{
  "train_examples": 72500,
  "tokenizer": "word",
  "encoder_layer_scale_init": 0.1,
  "encoder_parallel_block": false,
  "encoder_width": 128,
  "text_encoder_norm": "rmsnorm",
  "text_encoder_qk_norm": false,
  "momentum": 0.9
}
Rows from block 2 of the image encoder of a small contrastive image-text model, named by matrix and row number. Rows with one number belong to one neuron. Each number is 500 + 50 x the weight over its row's rms, rounded and kept within 0 to 999. All counts start at 0. Numbers have three digits each.
Before each neuron's rows are labels from the 100 images, of 14848, where the neuron reaches its highest value: "lies over" is the class under the peak. Only what is clearly more common there than usual is listed. The data: rendered rooms with furniture. In brackets: how many of the 100.
# fc1: MLP up (encoder.blocks.2.mlp.fc1.weight, 512x128), inputs 0-127
# fc2: MLP down (encoder.blocks.2.mlp.fc2.weight, 128x512, transposed), outputs 0-127

lies over: wall (99)
fc1.241:487503579449377504535382501484553416449463452463512508497489476458460490587482525467632478470441472516379454508493574454507505422522493525406497514558514562535576477489509544482548471449375484489466481501561520453441377488460463482548496457501469536436514544527504443579551582526517442446538538543440398532505527487481474580483590590467494510479507540446608484432470538477519500576490
fc2.241:535576544532559462555523570450486561496453476392581443505623491578509593484391505502508538454551490428550605485501525481426474513475551496524422480497541551485484557543466514417532470472544539562466524461543505601411475527467497580465488452433486560523409439510483426567435440516485521504507532490529485475446545504519527513534361401468440484469495434549509484508607475455585501459539

lies over: door (27)
fc1.157:504465430501535442519491506484466451413413456538438484425473498497567485497464502411433467508579455441365442535479457456543493521489474483404519555469542538528478499536446469547584486506532477457446493449493534552526598434465611525560548492564439559465525519504471530483429448533482443534517507466420506589484563438518516493444494439494562654533539535451585545579468416472544511607470
fc2.157:565497470520458454483634510455542478504538458544529413568530550506408408551540510628479507477444480556421512412426562509470488506527528568539509454540535488537537469443584500424426510508468582557515530539463507522530544523552465520423519511493565426549424511448575454495501477449488510443490448574596489396493546589511466514525437543417456410411481443455521466483484415553447529510503

lies over: floor (65)
fc1.42:485540521519499539483448565478549511378551487529498505444543668510638539501480490450551494471509502484517554486507449426500485432490409513485570488499527460528468421488519557479493594450540472525539490434451556529528535495412503476470486590508492466577485453494485464540567582489543577504449459500395521420498597422538464583531521509403564531469508532430541462390507490558439517431427
fc2.42:585503418532487511572471548439430571557548460507482515491436442441450500555519535483548524491474472516490431393456541566553448524458595493524461495583456537436526587525563489599478406528549482456476466515578470474409523564445516469515542396515435487389528525534483488447472413562506452513495502541403443580423514506452521437566402532525458471507524438541492444596524562456483517472546

lies over: barrel (81)
fc1.127:519529502424504495512396512512488514529452525523528509553525512516591573468536469464475552445488526537368527493554493534464577465449484575453550409472479396442513445525425485585515558419530524580521560522471568529474530480448431566548552481478519540554553588488566484483371553497449552486570495514458577533462516448537462510434496380475474449489601503512532450413552423497403510492556
fc2.127:523534480531484540624549530472549455484525480543518456643528453441443468520494536459442528491465570469468432479444578521473525411411501492503534518475465534523461445560620457496512520464562545465469550486440419450480490537459522436522627490530555453475409476537515499415518490511587524474524460544523492492456494558442551480469442496474613461516488371503506465407541602466597571455523

lies over: sofa (33)
fc1.51:536544530495558429506559528488531472548434415575457525561443468467500517522420443526473500561523447545608508517543456540513554618564563499565428493448466472552460491542534540428500496497402493526494532508536505443527585472557466511476552500402415538443489462488579552506467472479357489499481450462412508592566522503581506375472518451441493454564583426469445431557554482511461474516491
fc2.51:547468475565478475512490485540570475589549418482526446400492444515489520507597572463441577536527531524484446470545499524471469548454590523578446523559509484479480618482505444535519384524562495556465405470541532512500545403397561480526453491444486377550486464514423537483522537521530459452455479553420451541501426505490462608529519612546466549469504391580509504502455524508484423528485

lies over: arch (32)
fc1.505:495584514520447485468504492386490453483592501540448532486459475538453472484487497530495550515517489486504544531537419533476462452475431481482545623425533479593443421505418563509561491460472413423426498461400459549455553539422483549484550507523516506482514529511501553399566595455441432569563513486503411496615564552576445508501556553499569481457493505361584549498544498510461480541475
fc2.505:512418366537450545476425491526561422509410477508506579509523513465552477644568513476503564472471479592479496526480535445437522450522486627504530406531552436511559499458545439555546534479483530488548477460488559522462540479526543505523520460546564446489438524560511455572472422616516593511413461532464507568469431568494489488542404496430479459612517527469472463555519449570465492494518

lies over: floor (72)
fc1.156:516522455491400421563485541503404531460508472549517519559503476511502516548499561525413475497399573558436473503474524481536514416602432628428560479442481388466492449466547549470602494403494471450513484511438602506481465431549462529461531427516399519475505513482544421457457461532513557452474472488464501590550475450461472528569527491438532492470438535508388434472447451534446539576488
fc2.156:492434521551569417502503500474481565543488427477520470538494515435569481541480451519577390495492438475558566584549550462450510537382511422473541524537556584540581396489529471490493524591511521423537485591469416513477512480439574524457493582506525499487462534402584536420558508537376478543492451507471468370464457575539530501502461542503483550587517506489482457538513571488441488432521

lies over: floor (87)
fc1.289:523498535445413466554507459558536535508465494433473502586462488533460504528475494480523513491455561511560559459547495579464486500504457527559497524597481451437534459549576428558605506520430496521556468613587433410533510526512436545539525445498509552591480489485533475557515527461483535491348498417491493563495559490468382545538431588532621440478579550492578471484591433476481517532498
fc2.289:506536460405463468572460480511512539438496545504579570613478462483530537449504548567425526519607473478513486549565428451538550455550501474563524527562522502471462552571610504362425521450400454497453546399543520490487526425515580487514439455491464414511504550569541475551508451488545497468422438528551590453479523531527424548524472574510482505482519536427457472446504378436508471516467

lies over: sofa (55)
fc1.198:488404454498441481444472475547578496445574532531531481541421592494533520474441534497532481503504498537508403468511495549487421513472533502551520489629438433484540530575460477511536450607530482516510405537491521464516633457503507534458520506390491568431474570452511551436510538577531451592414457597570478548512469473458548466621434487499486400542584460492467483422526520501508503438524
fc2.198:505505536604588485477421485468525461481449467547454379485545463444550504427553530466472453538506530525542433432452445549492421513473635549443445493438508455508503450508518517508616478504530493498510584511499530423586445556579593395489557495505479443471495509512452483548496502492560533402468599391489468439423592546501566549490509524524519579453488530471461530518559528503615486489487

lies over: flower (25)
fc1.122:565563488468478534412434428482542511540499477490385479510388559450561420492479432505449539452448396547489471605585576513494426484524494550548536452523500411480527515519404533479541541487504501547450478572429533524513510513528561527537412500449469463537481431463521499423519557435520518489439394561534452552443481503458491379541528502532497437499632487568542518412506535570491543504532
fc2.122:512427541549571512542605539485468456455480466563584491493588411460378569523492445571498577559519553543541525421440459525500498475447583449433483475454487551491534467494496461456581474491469553516547432455500541455506456464471483468493459483484574543453489516500521460542426492471490552502482458502480525468564484473473450595495571502580592572512367460449397532504626523428498402545536

lies over: wall (95)
fc1.461:558468538429440522623529596478584449467490542539432454516418463460496506599494494439560547549551540566470600532470439433459537501475392444437460542502443493428536532424550533532456494508484524446502423541496521451440518581487473607412535470519446427447515443554555618459488571503459606502478468551546481473539463449563558488481516526460499517451558487450500511587489548498490452546511
fc2.461:513574501465568564453625519434497473563454480518406543530552480547500516507522488613437480468450501399509429427504499520544478496550572519499460544593487493519520469566535535481514507479500558499485500519534490481537503457576467491503468455435505558464436642490511398558445423478459404495516411401526583461482482527405474462457477510513525488516440535582611485511580442473593553421477

lies over: ceiling (63)
fc1.422:465489566497507426560394522504405485491503470449458470405494466424515481519462482530507576395491544436474477491450450470507541558488475542504550432477443548433444458521483497443485525548453419436434452478442412545554470400499577514550517474616448474513543450534572613389586534518461477593534460501510511500474463496462481561481617526470543542530535512499601522564531445563472514576505
fc2.422:604441492495356527457566504425511566462479555585502491498512582591467503573536521411485541482476533568482462501520533535460536495478471535478430586570572393546535509489527519461622520525523487545546543542545588509521590610560456469430463565438537527495450516489468460571406457520445424468396480498473487475548459469476600422514467474521485475473440479532518444481440537480470480457492

lies over: trophy (28)
fc1.265:473475552634525601454465500484441440429491531450589537382461549515472452539508397578532418507532483514494488556546497560501446491452484452482402537543418580454571492543508575512445555550481514481456575480505604598497554453423449477417486488578462517459459570531479514456476479503526448434450482643546495536536478532496496441478489476455522540576515444561480485500467558497486438543461
fc2.265:563547419435579435482488448483522426584608489482550514558491491410519546441449556471411612582464619526561506439522524417506509624512469537538533543468520410436532487429474577478434408573430441523534535485496498418454492499530581507525408528496510434525511480501442556468542477475497470490538492432508537511522491484585476575570529559522556464442473514523457560493490503511453483418520

lies over: umbrella (34)
fc1.211:484487449407557453542464550508550514396583467420468541504470462522454493648545506547473480452543413425553476465459416540492470417538508430495481516534510452494544548493563462496463474464404454447574544423528477496451548471552519572476462502465527471529479597431554472486372473486470457517475541377536573531562487424468465489530569487499564625575510484519531521482591553513469505502512
fc2.211:426410522530539589465477484538568473517386511541484506514533444454412493500563529468581537593583530519470565592485501506508481581514488517450405506481528527455466411501501462368543513536495412609469452523485511551479531528598482519584489432537475452445529545440602453463501556497497462498545509496525542563527514569545510563451465575508487540532379507458547448411429478492509427451521

lies over: wall (91)
fc1.193:461483457468455421451511519521510482458522479503463512474543454556442519483585465546468540472562448547403499487433464491403563487513550466487473496451477527356491550514550518499529522487391543547460577401473468526519548483515381490526424510400463632615468507453579482535504493498565541522458533607510420537505556527454474560407540500403493529528539575521459437469488485536464578531542
fc2.193:544441562525490556489459556523421566430506534493466493586405523450631501416538520428524456458369455407526497558477502520586509448436412470511544530591582496492567423475553565564452512484546515520477480434521427463521575436481487484527551583467468468523533539523490447523476509559511553496469524483527593434551507453493445559535503509572411493423558505455424481488501600457442502533468

lies over: table (42)
fc1.158:528520544453502469645483488426367495482510502502480551500512567476541443523421415403501475446457464488482456375578458573473543550418528562442505469486474469493468602374470493517455491504472481527579516480548492440544467458435569539446506468609528440585473490588511450446501584526476555532434455545448506500429572536489536451514530496419515503494482537573485558513437484534502443496557
fc2.158:504448493541380562421483531513494499539456549382502446493469431473604637542559478519533438497540447500565521523518598474442453532467389489578573390491501489525562453443481459537470556446518451533561508535529506536456472501526578462448457524521501452459546510556450505462490538524568540597503549403472532529560507438588485472487521395496585479454563506449494490530519455561473530572434

lies over: lamp (58)
fc1.431:465453399517475509561524460574527409577471429583484543496454487470496427480487539511508469470446441495415529564503571461557509473499409452560475572551532491417506536467486465554484436398472448614436573551572594440540590504534519508566476404531435471507518519600569532460387473577495560467538466530514514504550553509465582441526488557541588519488530491446478495487454520517462482485577
fc2.431:516464470477423551505551518464428512446482616487471549536496466537509559515521523497455453553507544510559489362528443544490551464558525575615427425438468394457476462570532408569571587537463540501555433481556501614548546459418429485493468498516506464451491579494475516500502510549536514411502571502487469512436493477463490572486540532450416427512447498560554532421498506503608429477444

lies over: ceiling (36)
fc1.407:529480555444539419492430498509474593508540430396577570454516550506454473515468486492541446544527482467398489466500396511490441438473430449486471543493403555524529490518529450554450513521444430584476594495525535505485479483556492571473485515579558465483391543521482468422522537393488473518593429492466464500602533521493429512532440513502506633542433520449581510581556467552562481429492
fc2.407:519450511547531613536483497524471562453457570524492387530427490511485485471508503497392493584496506604549636496525449549457430415513433484495495516530452495559553511473427547581579481463476452496538404534494528562476551403445484452519503531487568420480515522451460426549502483555442515464542559493471538517459620455546457578532472507411533515448436470486449521451543528542619459564485

lies over: ceiling (68)
fc1.143:511461534501480480462497533410440567447402536473484514355498422524419493569549633483459489534540548528491508575458504536491478505465534474508497600564565532531532440501560566479396634460502543421460486551455456470484471420539553531553553494535444469550581529554486452480499522500460449431553435558449527486534388490551492495423534482560503477491485544445491466563545536467444424588505
fc2.143:497552497525449528505536474597499480562532547507512506478501498491484403436574432429528547547389423483523526618548532488517458498442531582537503470527449509514524514538564495420599421464420528513522527458496582476601500456488499469454487532471455517623493488533475446450453590457488465427515543423460461444477414378476613463458529453574541452496451515544480513496574604461501543466546

lies over: floor (97)
fc1.264:491513491509472617392513465472507516594579478514446503477471492529491512519520528590495489540422542551466536427500493553538601586534409478384393574535494455502467491456516547512521548524512458467507507547472502445473469497422602489507618484528574446512479548596554520432499609531552477535581508564507540456437473432495472514535507528483634455386473475537552511533457471521439458463473
fc2.264:475466515488503453441416359542595471512396480581499362488477468365464551546524517411531491502424483580476518534509494534456484474455500589594509454498547444515439483456518513469495434497496534514482521426561465467589584492564469544559481480424422555477559454512535448458587490547506483527485492549521539547514498498478537428499487527613488549627512531542519539535506438552554482486557

lies over: barrel (39); sofa (34)
fc1.12:523567513549421505468499544481596536528496531645476520485472468560480416520608564473467510564498427544503535519463481497519493453531594501521432512551492482508666571428453449513565520476565451501395478544482509474530521380510518589477431506530490464553569460462526520488531461573510480446520492547507568504511459569429426574551595528457509476550570467545534503521473452592467534505589
fc2.12:426518493508583432557509486508542492530486446499518617444478559440442544472571428544535533488439525504531462504616526440441481469493386522552506555436449579510533538512505586467419511501506519432565507571610480522446542548418507444476552583454556504513444496482502485578500451448417485491486440511461503521605572464544577454547503409474509563461518511442568425485481554484492475376452

lies over: umbrella (28)
fc1.116:523510493440492544458513580519401486475494506456443570546490530518517489496536520509449500452669522435516435407517488541547553571450475471492521488520505492535479588460510493474519496587390513438447415515522518566487527440487532522540483579557492491565479448457546509432502555498564520577485436528485606569453622506494389465450559447422529462490448571533526409431421559472440463443475
fc2.116:530509494455478513505526443461539474489590507475549516491527521503664570545524492515505529461504514545483472525458496366533385406517511557511488464464539419421457503458444506610453480404634477566485505521425499610493456527499528544442525483481427467503580497514395555471376569508507517482438494446457511500539429498520569411585467531542431469519541500506558522551524477522443512473528

lies over: lamp (27)
fc1.38:409502438488426506414514568466615519532510470488491491515437532436371497528544560512486527578516450510470493477444530487524545426512488389550590582618528505545543479562533466455479491626515399511414473522415503485461529519568498450586490529471400482500397415451574579466485475478471482449467508576501433541522427580496452538520513501498546522538500470484526473469500513547502424439489
fc2.38:486503504434557482617366534553480512454527543489533509469571459569494531470484490445493459439402436485524453622550545569462483545502491574477429450456543524487562447426416477509539545400576499563513545494581518532475448487464463493444535447555589499474587429524476481593552508517552471569532543442452532500479516400518494428447568505508495502440554503413462464531490558475476549613481

lies over: table (26)
fc1.261:503448509486584494458457461396529583564520523430518460512473472522498524575473574505474504487539479411495469498490421527544519550471589464539505610497448484517550478454465524412501402466441490489462522502591562541437523398538391523574553530443412500481553504450539538482559528449622559524419537542508536487500392429541593492469533494476501429588430477464506415493502508491497458408448
fc2.261:459579481505505486522494561532440404462488516421515523515510466482669485503500521444562494488553405500510550447599524543468483578503391524532568424422532470403519547470536422530541469528528441509557473543496504625498447420533532484482354451543518549510572557504501494547479562562532531508444497464543540493531473449540456541466572439539611502416534547450486499481488419543495463470511

lies over: wall (89)
fc1.111:508470490454556504468442479458430480451634554445589528437411560463465477379510531546450510459589511544568523413489502557464566515560567483477446566565615483493442479462460507492473584564575407458529522459538404557505479374529442363504525472443493540548543480497498485503448503497477502511473461493539499456548435495541440460577557444505506569514511432498469483489524428481476525454448
fc2.111:481485483540458504518507515482541566470429471543430435480511475507538509693436489510466446499430481423499499444505471450577483476457432566481546492439445601491553530551525477424514407386532603559411505509453539491457587565511498518483429488486469528519496510434444510494563470550537555514558500537524523508483541497392600450488372556417496447532495527465562462555494581521531490547540

lies over: ceiling (98)
fc1.405:412577520426417484517432477532494493502424506511510472597417452505471400547481505521391432558471444553503490490543525471503466448535538524519491576584483586516496473499529561551515486435513478568502501508460473472435556577530479477513488507571479544535633497542437506498524477507561458572529490489542439557572477612574454493474424579539507405459583499427572436517600481543535402548523
fc2.405:543499391634552487531444536466498580549541517511513555472539503505495502488547532422508526462575379472450508566485435557450575552519541533519514455484497409375518541558475454552418511528519514491450427601523541513488493507518474597513569485535564431422496440542530583444524433517478497472519411482491493523433446448564431561504490417547489490486464458522476615410442546443473498498560

lies over: lamp (27)
fc1.445:449474478531488522604512510421453457466432544532556419486517405505541451511516479456437596514503542564496508530411493485546447476558494561346525470569455412416486524624494545501442525559468445499553474480513474511435523497537453582613512554529436540549611515483534576527527484562526436511521459579461516551514522428534470564538514480444571524417486461513475511443498510527570421531431
fc2.445:422454487499393512489475582607437398565522487440518488513402558489456457504435528482532563545454475415498444441520541461540560525471436488574521532525476513512511510496543500514464514564459627545417487458521524413441464563464491438545493513550551417433580531500586408445512496511518538543604497447498472467455506494510544477595539504610547452440370457504548486514569495494472494453530

lies over: window (26)
fc1.383:444375490417496539520576503499576544501526542463462564451523455420464501512505432470488509544515457511541534526394531543504446464478450470514449446527538505440556503523513430510465527568517585573512526493492446541477441590565470443505498570455603464500547534425529448499560614516483521470566394448458522515537390509518510454405560485400544496513451515442526601524435608549441495550550
fc2.383:518509486629503473511572454443497578523437503502526451466536494541424419490539552501519490559528468494338402531537463548451474440527508496475500540534492519469485498531497494492513468437520475476428504600336510541563454495531558586477535531595521475540532526525457547460496502502463414485391496549465439477429482524600489607476413474571489521409573485499472416557491459496570468536506

lies over: lamp (31)
fc1.260:474403443493480470565475470530470413539497494479534486486508445508500422504531566499493590521418485583466506491461578527480514481520458462516574582542431441523554593528560502572503522612522400617534504574470539459434530451385479501548389562534561419504546505549567490516469492488510500482528490437469488485522507520447448483534401508424583611455495562504484535430497378545533462510497
fc2.260:479344527460462486527542446564376468497468453541529500510465430540510411525592454521502533549505420526560593479510413634432477508535478546557565521508454480531510474590498501575528528483508454544596535557467539514531519448444409519498513577467482463429526504520418541499446529534468473457487522436475514516458476562527474577484528562519495498442525517478548478417373470531606415529539

lies over: barrel (27)
fc1.266:583573530546454483484460482464450424560511499653484563523422520384530489444452456490497516606449467477547496514510496573488579484599493496427404614562493497528394475499554537489448556472574474503528457472569511475444527427472519488442554502415502513516490494603506480454542492417552526561412461539544477540553504527517492470519406418593501510491565482537487453542568470535526460490443
fc2.266:466463455548498507512397432565565618488441449529484373509508433580439490573559483509506445469589565450437416539460428450503540528459544537519545439486522553460509480550460507472491499496487524499455503552412534533462490546540527567522515462528539506463460491461502572580536466598429572426572507466379478513367554522502576511505494553502429520446538453512477567410463560488446555524507

lies over: floor (85)
fc1.450:519480573519448466474486517527412559413518514515553482484532504507478591484574504558447514508492478560573450513494488532478416453510469428535449563501536520441569415483436493479507592442469451462435544526438627475426460499448483443460562526415475457411605513495549566474573634516493422531510501543516492491472536521379486561518450504553493546501452494404423500413428586542477503506459
fc2.450:515508538616519483505561515570496479584469486563518464492405495594492467466488461471487408516472527505482569465444466513555500512494433552439578519528456526528455534580474407480467517650469486516461451527527474448563545480527447560540494472529594499491624462503593513410453469476516522585509503521466369510449515451561456565437422505488421456481521400568557562539428494553478478477462

lies over: ceiling (54)
fc1.21:419511430501525525433544457501553611451526561446499503493467421437509521523566470535485531563446435535547538611483512502490547512442515449546490496546420457549531461594518477470535561572550542531447485534536530464480541409554486541581512484451497591487476482518537445476491532455433460376485514476436574533436451565498561556550475420495563524413474367560529546480546504466473639455520
fc2.21:509464526500380503418509487487481509503479485556574497480530524495474489496413550509450556424485419500489500430504555480447473475540453426493601499503630476504495521443519514496425645394550549403534444532404588557604487570466539497421568491593545455455466514499504519559551471564425526586515431480555490448484575497517449462520518459483513489544550507500461485563608527496426522511493

lies over: lamp (26)
fc1.245:460474485572458451542494484528467518500446462478490554529498485517452452519451554553568509605471506473426520494533584421546584516500517427501539612538615392495577491444558454522415454463489398452479492556495597487485488477496575566422492403560442514509482448449509482478541561535504431480439553361579388538530549465544528401511502512483492575576504484461491497512533537476528469545480
fc2.245:483552517466487608493577488482508455540572578492459452496487547555469572489491484506552536436444550477566493431541552528508539555546560549478480457549436490424526537422455399492371446552492607554438441407566431505497476575456462485598464518471535423502529479561458500534511452513515574466502460547473572415471442491472545518551518530458532371450504560542590448513491456543483547429446

lies over: ceiling (53)
fc1.48:538475499516448579455471475480433593411527534383498451580561473491414527521473534469484546500478528487416582530524473584474409495476545431536470519527449473533501555455473531549544483525593472477398477475562480474483465446465487391494511499464469502556580490494509491436643456483465444562438465362463521439450490507495548478470432457476455505540576459538614461437493449469540540410503
fc2.48:497462551538510526524556611401537510330490528533500523482512538497476482514446478466491545515478412470406442411447457492539478518504459594476530456510542475532512451541519522497546521488479509489544561460498498417495516491530422454578564404629510567532436528584562572558461597475452500544540422495451523479497454487480614497553462547443581439512533503479529479450539420485464430604482

lies over: lamp (26); window (26)
fc1.315:431503504537437535523441552530535502584515475505561492530451528531429444445383427497519571507527545556400514462592439457556503459480497457486487495595527553572506448535492510573509450428489520511443453508465528438501451445424507543533416548400563500451583477506518418410457449386420498495502466514602591477534460485420508563474542534437541532545584475515617508507527484482556459522525
fc2.315:552520489606512562542443583461420408578490460445491548459418466475487459576502514446581418515481480413509429498538556499563473512539452526480469496538492444448497449467425489425526495557521497540556549586478475490515471613519482478447490527448442524506521522552456556510401538536528598523520671455468456524493563423497559504581434435479487496451481486488520508439495565511553454422597

lies over: umbrella (55)
fc1.434:516446434471522500503483496474445546460547501491507518497530571515553500483507611622458427452507547522535445563639489632533444479408579498559475525522533506410514545487484447501405536492496388429493528441507511496501434446479497507520521538574535498540444549567434573518479510431503523562560436588503536569500597449472521503574540575427472431471452451535461480526382506531472473473454
fc2.434:412526579476541509466519502552573554520471466433526435572488499437510530508538500418477554390519647484536494508469502526463470514580548536596401524564536467530572518544508471500514469578445558581468554504546446513488470458546507493523463510423451409529521414443480473531403473608497433426394489502533540510462482530467524522623428536437514468512528505591488494564478491504478546398483

lies over: floor (76)
fc1.366:389561447464477507489527478541506492567532458554490473460463516563480584512513535571432511444459508543434338442478481533541600506479484455393580556435538422465489440461481523460551423568449506564521517502521491445535537464490545410587518546513545549483570453492558461558557540441545475454392477472436494485497410495480503500460425446480558554564494579530458519524440435501477529388488
fc2.366:473459502489503444552477474464516475480455512500548477416512566452498436505536452418567542493533497497543621495471471542399371565502438522540435475520488598539468476508498513488456591496500479423428587422483491503484479574489418467470469424442535489558389547496526499532597478509372516547528525546557582569502597514456558446526571548506427483520486449409533494479529567541476506603512

lies over: window (41)
fc1.4:458513465340502476543426481526639554522514545407463486562522494516439459468480498511487514425539497509494477451547444519519437549412537523514572434521591526486439526448487537568577475525436536552542481472569470413517464585434465432564541621565506505528487448548492520493473533446543502547584461445479464536593445472545498485493481517520558476590473497455612505527527429468459420508585
fc2.4:509529561690526485453522541478459559505535538468507463492442517502595478491528506577537468615432539477454478504455358485471502466488544429552568531466432541471540467585476474513436505517561420418444553537496426483487427480561572423527516484480574488519498580530458486409495439504447532532572473512439456442481533543478459469510514470429563521456541449597489549490522561453496575524418

lies over: window (60)
fc1.167:448525422530541341527474456553531429509488462597533484541479473528533460558514475520505487488441457409515552477478467575577516505534493445565488490471562508423433561493483447516561498500500557465490499507486439546427513504389498433392565388492590507495526572424566483536530459518513516433481386431529486456535546520474534545539475471477578461441520534572470500464510506541373391435508
fc2.167:482454557488441657448512536458453526456556564445435580459462540519450542460374507444508476480493540502535482548508539460435422524488397547445566532493521541541595483481572548476439466462472440467469479418498513484562538459526514605554482519419452490541534495539469518487430448491512473520432560587433521531414572511501550471467500534449457502544537484478548471482438517438663583522520

lies over: table (34)
fc1.190:521560517496585539460452454505510483539511607475582489539548554536509539493559448556457492597544385399491514506543544492449432607489471477485502456489505506545531458446483463548491473465513448569491501505491464457492559438355581388486461519488505461629491511401556496530526457501432505520418397522429492510586517469501489509482568436550563521512578551496594501501538477497466573491403
fc2.190:417556560441463518510436552593433535437464466426450478537462502512454481426438477540521450453488508504538471535495513526597493463494532524477539531492603639525460607500471581505530454487499546466421425656438567432489421536505478519393387506533420526447486475509478492545512565517563518510552550444577543495507473447505511443514470500464522555511433532528451509461511507425537445525600

lies over: ceiling (88)
fc1.97:514440519500549405578506503514413449441532499487574449606557489533480548456541494522478481531521397542492538425449457464567524489510434418541588539457542586543452462490559471561474582473416555494496523432543561545439519471418533537574498571534482496445463573408491505509511610406357499475484443512528574512496479471486510533534572474456519451482542481577469598497522457508435511570491
fc2.97:421622554613438477419521537477476497504509501498500448500531445529522397513462507486482459449580595467507514535502428584498559474568560545479512582541484552529439490526483566479557518531453529549499538522518512441501480482583575459486513529425516501539472537457405495517491537477532440457466484545433516484428519495444470469566499520496432559525535571412446646370455414433596450547524

lies over: door (25)
fc1.374:507441450486456418506420561407460471537468502603414507394535516482425417620534569471491518550532458567558488393537589493475561543510488486455499434574549458444533531552562522416514498541541567528519534526485501432419427548524459489529483473467586456555497488480534482598455482495488388502393526459495455534491538618543419471539471460481482489536523463491473488526429538560518468480553
fc2.374:468418481538600561524491483531535457490470463521505535427531468617485526427484482609519447495480460473386493618507509533475497369507495485496606557452561531603448492487561505469572475469542522468478553531426573541448410432452523531535501458538536484476529545506502625562435509432507472503597527488463567500458507494479439483467539552474424547420514530452516531470426510482482434566592

lies over: trophy (47)
fc1.503:494540507601566542451344497489479450470519526498566550448415508509563576492513401539441540576564554514468529522452425532581556654513483469474514586472582511510432527539532541468478553468475454548461468524496471499507524408446508543501497497429425474478473587422504462463427620488482486502524488500465504532457521503589465528443518415471447552501557487520448582460533566493491509585563
fc2.503:448530585382479512497484500500547433456443500498463541685560491448408509487506600412458561446567449481511457528540500466520478483578588426536532463565476522579545537453456584493576449488434417476509545450574574502547455426513518419502476491519503461509496570498535578523567512443547476461516496430491514514570406438515432514454548504483536481496515538437606514493479533497486466432474